{
  "encoder_arch": "vit",
  "model": "contrastive image-text model",
  "dataset": "rendered scenes of toy objects such as cars, trees, mugs and chairs",
  "train_examples": 195000,
  "image_size": 64,
  "crop_scale_min": 1,
  "horizontal_flip": false,
  "tokenizer": "word",
  "vocab_size": 62,
  "loss": "softmax",
  "embed_dim": 256,
  "encoder_norm": "layernorm_no_bias",
  "encoder_norm_position": "pre",
  "encoder_activation": "gelu",
  "encoder_mlp_ratio": 4,
  "encoder_head_dim": 32,
  "encoder_fused_qkv": true,
  "encoder_bias": "none",
  "encoder_qk_norm": false,
  "encoder_parallel_block": false,
  "encoder_inner_norm": true,
  "encoder_patch_size": [8, 8],
  "encoder_conv_stem": false,
  "encoder_layers": 10,
  "encoder_width": 192,
  "encoder_positions": "sincos",
  "encoder_pooling": "mean",
  "text_encoder_causal": true,
  "text_encoder_width": 256,
  "text_encoder_layers": 8,
  "text_encoder_norm": "layernorm",
  "text_encoder_norm_position": "pre",
  "text_encoder_activation": "squared_relu",
  "text_encoder_mlp_ratio": 6,
  "text_encoder_head_dim": 64,
  "text_encoder_fused_qkv": false,
  "text_encoder_bias": "all",
  "text_encoder_qk_norm": false,
  "text_encoder_parallel_block": false,
  "text_encoder_inner_norm": false,
  "text_encoder_drop_path": 0.15,
  "text_encoder_positions": "rope",
  "init": "kaiming_normal",
  "residual_init": "none",
  "optimizer": "adamw",
  "lr": 0.0017,
  "beta1": 0.9,
  "beta2": 0.999,
  "eps": 1e-08,
  "grad_clip": 1.0,
  "steps": 19300,
  "batch_size": 256,
  "epochs": 25.3,
  "lr_schedule": "wsd_sqrt",
  "decay_fraction": 0.2,
  "final_lr_fraction": 0.01,
  "warmup_steps": 570,
  "weight_decay": 0.1
}
Rows from block 7 of the image encoder, named by matrix and row number. Rows with one number belong to one neuron. Each number is 50 + 15 x the weight over the matrix's rms, rounded and kept within 0 to 99. All counts start at 0.
# fc1: MLP up (encoder.blocks.7.mlp.fc1.weight, 768x192), inputs 0-95
# fc2: MLP down (encoder.blocks.7.mlp.fc2.weight, 192x768, transposed), outputs 0-95
fc1.672:33 34 73 52 39 43 22 31 16 50 50 76 19 36 63 49 46 54 35 76 65 61 46 42 26 32 22 53 43 68 64 45 68 56 60 35 23 59 72 64 78 47 39 36 67 58 33 78 51 49 28 55 49 79 67 57 36 66 89 47 77 35 51 63 60 50 72 63 57 30 64 42 56 62 57 35 46 31 27 51 43 28 48 80 60 44 59 53 57 36 83 32 42 64 31 43
fc2.672:44 40 86 61 27 43 73 47 25 34 59 54 01 36 39 39 08 33 49 67 54 62 61 56 55 33 41 29 56 62 72 18 56 80 48 62 78 75 57 26 67 37 43 14 63 41 10 77 57 51 23 51 78 17 32 23 16 62 50 32 36 44 78 61 63 35 40 63 85 59 68 20 55 75 48 42 32 13 34 71 47 26 18 70 21 44 35 53 38 50 79 59 31 48 60 51
fc1.673:43 36 56 56 61 50 37 55 23 75 54 53 48 40 49 44 43 39 45 62 51 41 56 35 50 15 59 43 48 58 60 14 31 51 79 70 46 61 36 71 66 57 51 66 66 42 55 63 45 50 46 63 50 55 61 43 54 67 58 46 36 65 35 74 37 47 56 37 39 22 70 37 86 40 57 44 52 58 31 55 43 51 44 63 64 44 68 54 59 31 78 53 44 49 34 43
fc2.673:47 48 58 66 59 42 28 59 56 49 40 46 62 43 55 64 66 63 44 51 66 50 44 56 59 44 47 61 54 50 56 28 14 50 65 59 19 33 56 68 46 58 54 52 48 54 37 42 42 56 54 62 27 55 61 46 40 42 57 60 47 55 51 54 51 27 25 60 44 38 40 27 60 50 55 39 45 49 50 45 45 75 32 62 64 46 67 61 50 42 54 32 47 49 28 36
fc1.674:69 63 57 08 62 44 47 66 41 74 51 23 40 81 43 81 48 24 52 69 73 25 85 54 42 51 58 56 59 72 50 20 71 79 41 54 28 69 58 61 87 61 14 44 46 63 62 64 46 72 46 71 24 69 69 41 68 48 79 28 65 71 48 48 78 67 72 43 44 31 64 39 75 48 33 59 94 42 43 30 27 65 11 63 64 39 51 63 55 42 81 33 48 57 02 39
fc2.674:23 46 50 92 78 69 78 27 58 41 55 60 95 30 58 08 71 68 41 33 21 42 46 35 38 55 54 37 66 43 56 53 62 13 73 45 25 27 40 33 38 67 62 67 52 44 56 24 77 18 47 49 67 69 54 50 63 58 51 54 42 44 35 69 51 81 71 46 27 49 22 53 28 34 75 30 27 53 35 42 91 40 99 51 44 64 72 40 38 37 17 69 24 48 88 58
fc1.675:58 73 35 50 56 65 65 81 45 57 62 29 38 82 57 37 54 25 60 38 29 54 40 54 52 47 57 56 44 56 50 33 38 53 51 39 37 22 54 41 47 52 41 49 81 47 78 35 36 60 45 37 57 65 63 73 45 61 73 53 55 73 35 61 88 55 61 52 44 27 57 50 53 49 41 40 75 63 33 61 54 62 37 58 41 40 64 99 42 35 55 51 44 25 35 52
fc2.675:47 47 41 61 53 50 35 59 37 43 14 44 43 57 43 71 47 62 51 58 62 35 23 66 35 51 55 63 59 43 50 59 26 36 46 59 63 70 25 67 63 55 41 61 26 42 48 43 36 57 55 72 41 56 68 46 46 47 66 58 72 51 53 65 69 28 24 45 67 59 48 50 52 59 58 54 49 55 59 44 53 46 57 68 64 36 37 35 41 63 40 49 56 54 41 47
fc1.676:43 62 36 51 58 42 45 60 40 64 69 43 70 57 49 45 62 54 19 52 40 58 21 51 64 51 48 51 52 35 39 56 56 40 56 41 30 49 28 77 55 59 56 63 51 40 64 41 51 24 36 60 29 57 65 68 45 56 41 59 43 58 42 52 44 80 57 35 44 34 59 54 46 40 76 40 80 69 30 67 61 42 88 50 42 62 65 46 44 48 38 47 49 44 54 63
fc2.676:60 78 53 51 52 74 62 45 71 43 81 68 69 49 41 49 43 25 31 47 68 64 70 39 66 48 52 45 50 53 46 37 31 68 48 43 25 33 42 73 10 44 55 28 54 58 50 48 51 48 51 31 43 47 59 53 40 45 38 62 38 34 58 55 31 64 66 51 72 41 46 39 32 32 78 41 33 66 52 74 51 48 46 25 44 49 40 37 65 43 87 59 52 56 31 34
fc1.677:66 57 35 70 42 38 61 63 44 60 58 55 45 52 44 77 53 70 42 58 65 30 34 42 64 40 52 36 26 55 78 44 41 44 56 67 78 80 47 47 51 30 49 52 65 29 53 72 40 63 40 58 65 33 36 22 53 54 62 65 58 44 63 95 43 38 51 40 39 68 36 38 58 36 47 28 54 59 47 50 03 48 50 61 53 31 50 37 42 51 78 65 52 70 29 56
fc2.677:39 45 67 36 76 75 56 42 54 47 26 57 74 50 66 40 63 39 54 44 61 22 61 46 39 64 38 40 68 54 26 70 47 32 51 44 23 15 51 58 23 73 39 40 24 70 55 33 32 09 44 41 61 54 61 61 46 51 29 50 77 56 42 19 40 45 69 52 49 44 52 58 51 41 61 50 32 50 55 60 64 76 74 26 31 53 54 37 57 65 27 64 53 49 55 33
fc1.678:32 59 66 51 80 71 54 92 66 42 11 38 67 54 46 57 55 40 26 54 47 85 46 56 68 34 24 48 41 45 59 37 64 59 63 34 47 25 42 56 56 43 63 58 63 58 37 51 47 45 18 32 24 57 53 50 35 52 16 54 54 52 54 50 56 54 73 60 38 30 72 45 58 69 35 42 50 50 44 38 60 50 46 54 35 52 57 67 55 42 62 54 44 51 64 29
fc2.678:46 72 58 40 69 70 62 57 70 51 52 58 68 54 31 41 38 47 69 49 76 34 46 42 36 36 79 19 68 48 72 45 58 83 64 65 23 63 67 72 31 62 52 43 82 42 59 65 45 44 21 66 15 45 34 23 24 60 35 48 28 20 50 62 36 43 70 70 39 30 32 34 44 25 52 49 51 26 46 63 41 35 44 40 11 46 50 54 69 46 33 28 31 83 73 48
fc1.679:62 73 58 48 69 40 35 66 23 58 65 43 58 70 43 73 32 40 39 72 58 57 41 37 57 41 56 58 41 53 49 30 40 56 50 71 63 83 50 72 65 65 44 66 61 53 46 56 44 50 40 64 28 62 78 63 31 51 40 52 42 56 51 55 44 44 49 37 47 27 72 28 70 39 56 46 67 56 43 46 45 34 37 88 42 50 58 66 49 31 66 51 54 35 39 30
fc2.679:51 46 52 46 65 45 26 59 42 53 43 46 69 53 54 68 61 64 37 55 70 52 45 50 49 35 56 39 48 61 54 43 38 48 61 55 25 49 53 73 42 55 43 61 52 50 53 48 60 57 54 54 20 42 63 46 32 45 53 53 48 64 47 53 54 43 56 55 29 44 47 25 74 50 43 50 47 56 57 51 46 69 24 52 51 35 64 64 49 42 49 46 47 50 33 38
fc1.680:55 44 75 50 56 37 34 67 31 53 50 70 37 66 34 70 27 46 77 57 58 69 74 29 68 47 55 51 44 65 70 15 87 63 51 59 49 45 44 45 42 25 56 33 52 44 57 57 58 55 34 64 39 51 47 54 53 65 42 79 53 62 59 78 63 66 49 49 30 65 26 22 58 38 45 41 54 79 28 73 61 37 75 56 59 58 52 54 46 40 63 65 39 57 20 68
fc2.680:51 55 26 39 58 55 45 64 74 32 54 45 65 54 62 23 41 25 56 47 80 45 52 63 46 55 33 38 46 31 38 64 58 26 61 56 00 21 87 60 21 53 74 10 63 53 69 41 31 43 44 79 44 51 32 53 71 49 44 43 63 69 48 28 44 49 67 60 54 16 69 31 52 31 55 49 52 38 45 37 34 97 24 13 27 44 54 80 50 37 25 31 52 50 47 36
fc1.681:44 59 60 72 33 36 46 43 26 72 79 44 32 37 58 23 34 60 47 70 47 54 34 63 61 22 27 54 49 42 51 34 45 36 72 50 46 32 47 75 49 61 46 63 59 51 51 37 43 51 35 47 55 60 38 64 65 66 70 48 38 63 41 60 45 41 80 36 49 44 53 54 51 56 37 42 40 71 42 45 78 33 57 70 54 49 69 68 47 42 29 54 53 32 62 41
fc2.681:46 80 78 43 68 69 45 46 29 70 50 58 53 56 22 67 36 58 35 48 70 46 58 65 69 52 66 63 55 46 61 21 10 58 60 45 53 53 43 70 43 47 43 36 44 43 63 54 54 24 24 55 52 56 46 41 46 61 64 58 36 42 46 62 48 42 46 48 32 77 24 33 29 26 61 57 28 76 36 55 63 51 58 39 71 24 39 34 59 53 87 66 38 75 41 56
fc1.682:50 45 48 57 53 63 54 56 44 99 45 44 32 25 54 47 61 52 33 80 37 52 54 46 59 23 30 41 47 82 64 24 56 53 67 76 54 36 49 49 59 35 62 51 50 52 33 62 56 60 49 32 75 38 51 51 25 70 43 58 42 38 40 78 22 59 68 47 45 37 51 46 99 50 34 46 71 69 50 30 11 38 54 46 40 49 65 56 56 63 85 58 46 27 65 54
fc2.682:65 62 42 40 36 66 47 37 33 30 21 62 47 14 72 50 90 48 44 54 42 46 86 21 57 48 56 48 49 82 65 19 36 38 41 70 42 37 46 40 40 56 37 30 26 58 80 55 44 30 58 71 53 32 75 72 08 87 47 38 74 72 48 75 48 64 67 65 29 77 20 64 45 69 48 38 37 26 81 35 48 67 45 40 59 25 63 34 65 60 28 49 54 31 76 78
fc1.683:25 31 67 53 67 57 34 73 38 62 26 62 80 60 75 61 30 33 60 63 64 35 64 34 65 42 81 62 72 85 41 36 53 66 56 40 29 67 29 70 52 67 36 99 40 58 56 61 27 44 58 37 29 51 59 37 48 62 49 66 37 90 16 54 38 33 64 67 27 34 44 56 73 46 58 18 61 69 41 42 62 61 52 29 64 53 65 36 89 20 37 34 44 63 51 41
fc2.683:60 50 00 40 24 19 78 08 62 47 58 20 19 45 25 10 93 28 60 53 10 65 38 66 41 64 51 77 41 25 53 54 84 66 47 73 81 74 46 15 53 59 71 10 58 09 73 48 73 76 89 60 52 61 26 68 38 40 69 30 42 51 58 55 52 74 26 34 68 54 79 42 51 62 08 62 30 68 69 38 35 36 35 75 62 67 52 58 40 93 68 70 54 33 14 74
fc1.684:59 35 37 45 66 59 52 60 40 64 68 40 46 57 50 51 37 39 56 68 44 48 51 46 40 33 52 63 48 69 57 39 47 57 58 57 42 63 54 58 64 62 43 61 68 46 51 65 37 53 42 61 31 58 60 65 37 61 45 42 45 60 49 52 52 52 61 46 44 33 71 39 72 50 59 49 63 53 44 60 58 45 30 73 46 30 65 62 53 33 55 49 43 49 17 40
fc2.684:49 52 51 51 55 54 31 64 41 54 42 48 62 52 56 60 54 60 42 52 62 50 50 48 62 35 52 44 53 54 57 41 43 51 63 49 27 43 52 69 34 51 50 54 56 45 47 50 44 50 44 56 25 47 61 50 38 39 54 53 50 66 42 50 57 34 53 60 50 39 50 27 61 51 51 45 55 57 49 62 49 61 38 62 58 44 61 61 51 42 56 45 44 50 24 43
fc1.685:31 46 69 59 68 72 45 70 55 74 89 41 78 45 48 64 31 56 23 46 50 44 47 52 53 43 64 62 86 50 64 33 41 48 79 57 49 55 41 79 53 52 44 64 55 48 61 37 54 46 49 55 76 55 60 53 53 52 40 24 37 33 46 57 35 47 40 49 60 18 43 38 63 54 33 49 49 38 20 80 64 52 62 66 55 52 48 46 34 21 45 73 28 63 43 45
fc2.685:47 69 69 52 64 77 68 58 68 37 24 55 31 78 55 47 68 27 74 44 46 27 57 49 53 59 37 39 61 69 50 54 62 67 46 44 45 40 63 46 20 52 42 30 75 42 38 55 55 71 44 31 46 61 55 54 30 40 48 79 38 52 19 60 47 67 64 63 48 18 67 23 58 46 53 20 35 68 33 56 46 52 54 52 38 49 60 74 31 41 69 28 18 55 37 68
fc1.686:54 48 70 42 65 77 49 67 31 48 29 29 61 46 29 58 62 53 77 63 23 42 39 51 58 48 70 71 64 60 61 68 44 43 60 44 69 64 31 81 69 68 42 63 63 45 45 63 74 25 31 51 58 39 47 71 57 54 61 47 43 56 25 57 62 51 56 31 25 60 78 16 56 53 78 50 63 54 46 67 68 34 75 61 21 42 58 50 30 31 49 73 29 41 50 76
fc2.686:58 59 61 42 34 45 38 67 50 61 57 63 45 58 38 32 44 09 41 50 17 91 60 42 43 50 37 46 69 50 30 35 81 38 36 29 28 26 53 70 46 62 53 59 60 65 50 29 63 50 63 52 55 54 52 58 50 49 61 71 35 44 37 50 66 66 75 34 41 51 52 51 44 65 70 46 72 50 54 32 80 26 53 12 45 55 71 62 61 39 66 38 55 44 45 52
fc1.687:53 55 48 44 69 51 43 60 27 58 81 36 45 60 52 68 57 51 30 70 42 63 44 41 52 31 41 60 49 60 53 39 39 52 52 77 56 56 49 56 64 62 53 64 59 49 52 56 38 46 35 61 41 58 73 56 23 56 33 49 63 42 40 56 28 57 57 41 44 28 79 37 70 47 48 54 65 53 40 54 46 45 52 71 39 43 60 57 47 37 53 47 50 40 34 48
fc2.687:46 46 50 52 66 47 23 57 44 51 39 48 66 49 58 69 63 60 52 54 71 43 48 46 58 36 46 42 51 57 57 50 42 48 65 52 21 41 55 69 38 48 42 54 47 47 51 45 42 47 59 53 20 52 68 52 30 46 49 53 50 66 42 57 57 38 53 59 37 40 44 22 66 54 42 43 44 52 46 43 48 62 43 52 57 33 66 68 48 38 43 49 44 47 35 42
fc1.688:46 35 53 62 20 70 52 57 51 69 10 45 43 38 65 38 43 41 52 59 28 28 45 51 37 29 46 74 64 59 73 56 23 65 58 32 57 47 61 43 73 65 35 73 58 45 10 47 33 39 37 62 59 76 55 57 86 90 78 44 60 37 40 70 44 69 68 74 48 45 37 52 64 23 79 36 61 57 37 39 65 39 38 63 60 34 72 65 66 35 31 34 49 60 40 45
fc2.688:42 49 72 46 45 57 63 65 53 33 21 64 44 67 41 27 62 72 67 00 05 61 40 64 43 84 61 50 34 34 57 89 26 55 49 34 48 50 54 53 61 47 36 45 69 33 81 39 56 42 32 55 80 13 07 06 73 71 88 76 40 67 00 60 90 54 72 53 35 69 25 49 39 41 43 26 68 56 39 31 53 35 68 35 21 31 77 42 44 60 35 53 34 64 40 96
fc1.689:44 52 48 46 76 71 52 62 35 63 70 42 63 78 52 43 32 50 64 52 57 81 52 72 53 56 55 48 38 60 60 37 88 51 43 46 35 73 53 59 41 49 18 67 61 29 53 53 32 45 55 61 38 28 46 37 42 64 75 39 12 68 53 68 48 50 46 52 32 52 38 41 40 46 66 40 32 53 31 61 52 60 23 50 76 46 44 74 32 43 35 56 25 24 40 73
fc2.689:43 22 51 55 80 71 76 88 72 43 05 37 84 45 46 57 44 75 80 37 48 24 50 45 28 48 36 63 42 35 60 78 23 00 57 30 56 25 46 52 50 39 79 73 42 67 85 36 32 58 43 23 34 60 49 38 99 57 50 50 67 43 38 63 65 34 75 45 27 41 39 84 48 26 71 34 74 54 57 34 89 61 80 20 68 37 45 43 41 38 00 63 55 73 95 50
fc1.690:58 62 46 36 57 43 49 47 53 50 55 67 52 46 39 46 46 16 64 61 66 42 53 39 75 56 52 61 52 74 44 28 17 42 50 73 53 47 63 54 58 51 39 60 72 51 82 43 35 34 55 56 34 74 81 76 50 62 42 40 46 75 53 60 58 59 58 63 13 49 62 38 93 41 52 41 46 40 43 60 36 37 40 39 04 23 48 75 43 50 28 40 32 50 24 47
fc2.690:31 63 67 45 32 51 16 24 37 65 35 59 59 41 46 65 60 25 32 82 46 51 64 37 61 49 43 72 92 70 41 18 11 34 73 56 47 57 40 72 53 95 48 58 29 59 41 43 65 32 58 46 53 75 83 84 45 30 76 41 51 36 46 38 52 37 32 50 46 63 63 31 58 64 67 67 52 61 35 64 61 70 37 60 44 68 44 32 56 34 64 55 52 73 25 31
fc1.691:47 62 42 46 63 42 57 44 54 55 60 54 43 41 54 44 38 47 45 55 33 42 41 44 36 30 24 42 30 46 59 56 57 38 65 67 54 76 55 38 69 46 54 58 66 27 45 54 45 49 39 69 33 59 60 62 61 68 49 35 62 51 49 65 38 69 64 44 46 43 62 49 69 39 38 50 57 59 39 42 46 34 58 72 37 36 56 64 36 34 25 55 47 43 45 57
fc2.691:45 58 47 63 57 47 33 59 50 42 43 50 65 40 60 59 72 59 50 55 61 47 47 45 56 48 45 42 55 51 62 41 37 45 65 61 30 37 54 63 37 58 52 56 49 46 50 51 37 44 52 60 28 54 70 52 37 34 59 51 57 59 45 56 58 40 42 59 47 42 40 27 61 52 56 39 42 58 52 59 49 64 49 53 54 49 62 56 44 44 46 42 38 54 30 39
fc1.692:56 43 55 30 17 62 60 54 19 73 40 39 50 44 30 61 29 19 79 87 49 23 75 42 82 51 48 63 57 75 52 36 61 80 60 53 57 64 45 62 79 53 35 35 51 65 29 85 29 31 34 36 56 42 77 53 49 61 46 41 45 76 44 54 51 39 68 28 36 46 57 16 61 70 67 49 47 49 50 57 20 52 53 36 74 30 50 48 62 42 69 40 55 60 35 55
fc2.692:29 40 52 63 70 03 50 54 81 52 38 38 66 63 67 30 60 45 44 33 36 62 42 73 27 49 64 51 68 30 43 63 74 56 70 50 40 43 35 62 48 58 60 49 37 37 45 07 89 54 45 52 34 78 16 41 77 48 48 66 67 37 35 31 50 86 51 39 68 49 47 47 37 28 45 54 85 74 47 18 37 26 73 43 48 56 40 58 50 45 28 69 62 38 80 52
fc1.693:51 73 52 53 25 65 61 61 25 93 23 52 52 51 54 52 47 34 62 51 55 46 38 58 70 46 41 49 56 65 56 64 39 36 61 38 58 52 42 41 63 61 36 67 54 45 24 42 05 40 55 45 62 44 66 63 42 63 55 48 29 67 41 63 33 47 51 47 56 49 36 44 57 52 99 44 43 76 43 46 40 55 60 26 32 37 55 43 50 39 32 74 51 53 37 36
fc2.693:38 47 24 58 23 51 40 70 45 29 71 41 77 44 72 52 44 79 28 46 48 69 37 63 39 70 09 25 37 53 70 81 50 18 43 45 70 48 39 50 40 24 34 66 50 37 59 31 10 41 43 82 44 53 70 60 47 63 38 43 89 55 64 64 39 76 54 55 43 68 15 73 26 63 76 29 63 24 69 41 64 46 65 12 41 50 47 63 45 44 28 44 64 16 76 59
fc1.694:62 46 44 47 24 44 04 06 21 64 53 42 70 38 64 66 66 47 32 61 71 66 62 47 91 43 51 89 38 70 72 42 41 44 52 18 33 52 50 65 88 61 39 93 44 46 31 79 26 58 50 50 58 40 65 61 68 79 58 17 27 70 28 51 29 53 23 70 32 30 43 54 73 25 60 56 71 48 46 44 31 49 70 35 32 47 71 42 71 17 16 23 64 45 50 38
fc2.694:84 40 34 36 13 35 12 29 17 86 48 15 73 46 34 33 29 66 28 50 28 76 79 85 90 55 32 79 65 25 53 55 73 66 48 18 87 31 35 72 49 00 64 64 35 28 52 35 53 50 59 50 99 34 15 43 74 42 05 23 22 67 48 37 44 58 51 48 65 66 20 96 27 34 25 84 58 99 87 28 54 11 61 17 25 52 39 65 53 36 96 63 42 20 96 57
fc1.695:45 81 42 58 58 26 38 50 40 45 51 66 59 25 64 52 51 45 37 73 50 70 48 32 49 23 54 41 39 61 51 38 40 36 69 70 49 56 47 44 63 57 56 60 61 26 48 60 47 57 51 52 42 64 71 65 39 69 75 44 70 44 49 71 18 71 63 59 42 48 63 37 71 31 66 42 68 60 37 62 39 23 42 54 48 39 55 55 49 23 68 52 32 44 26 40
fc2.695:45 47 51 60 45 41 28 71 54 39 40 53 62 47 59 68 62 57 55 55 76 43 42 45 60 40 54 49 47 49 42 46 24 55 63 64 31 32 55 62 31 59 53 53 61 62 51 46 29 50 58 60 17 65 66 62 45 29 58 55 64 52 52 48 50 41 46 54 42 37 49 28 62 39 56 42 58 57 47 51 48 67 29 45 58 56 64 71 44 43 51 32 56 46 23 33
fc1.696:32 58 61 67 46 45 40 48 47 59 11 78 42 35 34 53 58 71 47 65 39 50 48 47 25 39 09 36 73 50 47 44 31 53 53 60 61 45 69 35 82 49 42 50 53 63 29 42 46 48 54 52 54 66 46 59 22 63 53 47 68 26 46 73 44 44 54 42 28 38 55 52 99 74 61 38 58 43 18 38 50 44 72 69 73 52 48 55 36 47 69 43 36 49 45 71
fc2.696:63 48 57 40 79 64 70 65 27 38 44 25 16 44 50 48 60 23 49 56 22 47 71 48 32 41 44 75 54 57 61 67 65 67 53 59 46 55 51 24 65 47 16 16 40 45 32 65 62 69 43 30 68 35 42 48 26 31 57 30 54 74 33 26 60 44 25 64 63 39 78 44 61 80 25 72 51 51 74 38 34 44 26 71 62 52 34 70 36 44 82 67 44 25 48 81
fc1.697:44 43 35 63 51 36 54 49 61 54 44 52 60 53 44 44 64 43 38 63 46 51 51 52 33 35 44 47 69 57 71 68 40 51 60 88 41 47 60 68 59 46 46 63 66 51 62 43 51 49 48 51 38 46 50 32 33 80 44 56 54 54 51 65 54 59 44 63 33 45 56 37 77 60 51 33 46 43 43 39 51 63 29 32 48 12 59 66 43 36 30 48 29 49 51 51
fc2.697:51 57 56 53 59 43 33 52 42 45 50 55 57 52 58 58 48 43 47 44 62 54 50 52 47 43 60 53 49 60 58 49 44 38 58 53 48 51 58 55 50 50 45 56 50 48 43 52 64 53 51 58 56 45 54 48 36 35 48 50 52 55 44 45 54 48 37 61 58 52 49 47 57 45 47 50 49 56 49 57 48 51 43 63 41 46 47 56 53 43 59 53 42 59 44 36
fc1.698:57 63 43 47 62 32 43 49 45 47 64 52 50 42 50 61 34 54 34 75 43 67 40 28 46 29 54 57 31 52 53 45 37 40 59 76 48 73 51 47 68 55 54 66 67 36 47 59 41 61 44 70 33 56 64 58 45 59 69 37 61 56 52 61 40 65 61 48 37 36 66 32 65 44 68 50 61 62 44 47 40 32 36 64 36 43 52 58 48 26 45 57 50 47 37 44
fc2.698:51 61 50 59 50 44 29 67 43 47 42 49 65 48 58 68 63 61 48 57 68 46 48 47 56 40 48 45 50 53 53 52 27 48 62 64 26 42 54 65 35 51 48 54 50 52 45 48 30 46 52 50 29 52 73 55 38 37 65 52 57 62 48 55 55 38 53 56 42 47 43 22 63 50 56 46 44 65 49 56 47 67 41 49 55 39 55 62 43 41 41 46 46 50 31 41
fc1.699:44 63 44 44 52 54 29 54 36 58 45 53 36 78 43 69 54 16 58 75 48 53 41 26 45 34 56 61 51 72 42 20 38 46 52 47 26 70 51 55 60 64 57 59 58 63 57 75 52 36 28 58 39 81 87 70 27 48 40 58 33 55 47 54 40 44 74 29 38 42 71 44 60 46 49 49 37 46 32 47 66 45 54 74 33 55 72 39 56 35 75 41 52 47 24 38
fc2.699:37 38 52 62 47 36 42 52 44 48 49 51 51 54 54 64 59 40 52 58 69 31 50 51 77 47 56 75 68 53 64 32 57 50 67 70 38 51 49 66 11 57 51 44 43 56 35 48 44 53 68 54 18 47 70 45 55 45 70 51 42 57 54 49 58 53 38 57 47 49 54 12 68 37 55 50 42 46 38 51 39 51 56 56 63 49 58 54 37 42 52 54 43 54 33 48
fc1.700:43 27 63 44 38 46 47 37 24 66 43 48 45 61 78 47 62 62 49 50 25 63 56 42 65 43 62 56 40 70 56 39 66 63 50 51 41 66 57 50 70 52 35 52 65 30 45 61 51 55 47 52 28 30 66 53 43 78 66 62 36 84 41 72 60 53 50 66 35 45 62 41 61 67 39 20 42 55 40 54 51 60 54 58 52 15 74 72 50 28 38 46 18 38 45 77
fc2.700:65 21 76 61 43 26 26 17 77 51 22 66 74 35 38 72 39 90 22 63 64 24 70 40 65 39 74 35 64 49 50 43 33 47 55 68 81 44 56 90 44 52 74 40 22 69 59 46 50 31 46 40 37 45 35 30 80 44 54 56 64 41 50 44 41 41 21 62 55 38 32 53 49 43 66 39 58 54 54 50 54 52 53 18 70 37 39 35 69 40 49 54 44 60 72 47
fc1.701:41 51 58 53 62 45 55 63 34 56 59 50 59 53 54 54 45 56 45 70 46 47 41 37 58 23 48 38 49 61 55 51 47 46 69 70 49 46 60 57 57 57 53 55 61 55 47 51 41 56 41 68 50 51 59 49 39 56 55 52 52 47 28 59 34 58 70 32 31 35 63 39 80 37 46 39 53 52 33 37 43 43 47 68 54 48 62 64 55 28 62 58 53 46 37 44
fc2.701:48 47 52 60 58 43 36 59 51 46 37 52 63 44 56 57 65 59 49 50 66 47 46 47 55 42 39 45 49 51 56 44 31 53 62 65 29 41 57 58 37 52 53 52 53 53 47 53 37 46 50 66 26 46 62 49 31 47 51 50 51 58 54 57 50 36 47 63 45 42 41 29 66 49 46 44 47 53 48 46 45 69 33 55 56 40 67 60 51 44 54 43 48 49 27 41
fc1.702:44 62 49 53 53 58 53 59 40 90 50 54 45 46 52 53 48 15 46 68 57 38 60 53 78 36 51 45 59 61 59 32 22 61 72 62 46 60 43 62 56 58 41 75 61 36 42 65 33 31 37 47 45 55 67 68 41 64 37 45 36 81 47 66 44 32 68 48 46 47 62 34 61 46 47 36 41 63 33 71 46 55 45 69 39 26 58 57 51 44 57 70 40 53 37 39
fc2.702:50 64 58 56 37 55 37 53 66 65 33 29 65 58 52 52 43 57 60 39 49 39 51 61 54 27 41 46 47 45 67 39 40 54 61 34 44 44 53 58 61 48 72 49 61 37 51 35 43 55 59 63 27 55 47 36 47 39 55 51 38 65 46 53 59 45 51 50 51 30 47 29 64 62 48 47 40 53 46 55 57 49 58 74 61 46 66 66 49 43 46 46 31 45 25 54
fc1.703:50 39 45 42 65 50 51 69 33 56 56 47 44 58 57 57 44 41 56 63 41 44 46 42 44 40 48 69 55 56 52 39 65 57 53 57 54 57 53 51 62 63 48 67 62 53 50 62 51 40 36 64 33 55 58 53 46 62 44 54 38 52 44 59 35 48 59 45 42 43 66 45 56 39 60 43 71 57 36 48 48 42 34 67 61 42 58 54 50 34 53 39 45 50 20 46
fc2.703:48 51 53 49 55 50 29 58 42 50 38 47 53 53 55 63 58 50 48 57 62 40 53 50 59 32 44 53 57 60 53 37 51 43 66 56 43 45 54 58 35 56 46 52 55 49 48 49 41 48 47 51 40 63 64 57 45 47 55 53 47 57 44 54 61 42 55 59 44 42 50 26 65 51 48 43 55 54 47 44 43 51 41 50 41 36 62 64 52 38 56 52 41 44 31 45
fc1.704:50 67 73 32 30 34 46 37 62 89 42 29 45 61 65 44 58 59 48 27 41 18 50 67 67 23 54 44 59 34 61 69 81 74 64 79 82 58 57 37 52 59 34 42 73 02 50 50 51 24 50 87 30 23 29 36 51 66 40 48 38 65 32 46 19 61 41 67 45 45 51 16 60 35 27 62 59 66 49 54 10 70 33 60 65 27 67 62 54 47 48 72 34 47 49 66
fc2.704:38 13 60 59 58 44 29 49 42 59 14 57 53 38 57 48 47 50 74 52 63 36 49 65 50 57 79 73 47 35 35 57 66 30 57 20 75 51 16 58 64 43 45 38 17 45 53 16 50 31 50 37 95 57 51 64 75 59 52 49 59 60 51 63 81 39 46 30 78 71 33 62 02 73 76 41 53 51 47 26 53 26 90 37 17 48 37 26 38 61 33 50 47 48 75 47
fc1.705:31 48 78 48 65 43 44 31 23 70 24 49 22 48 40 57 48 48 33 51 24 55 45 46 39 38 43 62 49 53 50 27 71 79 73 56 64 48 62 50 81 48 50 33 54 39 41 42 67 67 55 59 64 62 45 27 43 56 46 61 35 44 53 62 25 49 49 41 33 52 60 46 64 66 33 20 49 76 29 40 27 43 69 74 48 43 54 60 53 47 70 66 21 25 54 37
fc2.705:74 63 39 61 39 40 59 56 50 59 57 27 79 58 50 44 72 61 49 41 29 61 58 50 66 49 80 63 47 67 65 45 35 44 38 43 44 43 55 34 30 37 50 68 53 56 64 46 79 70 51 46 44 38 52 62 47 37 44 47 57 84 58 42 92 75 62 46 29 79 63 74 76 60 37 63 67 41 63 65 72 64 52 73 46 41 54 47 20 57 30 49 47 44 67 80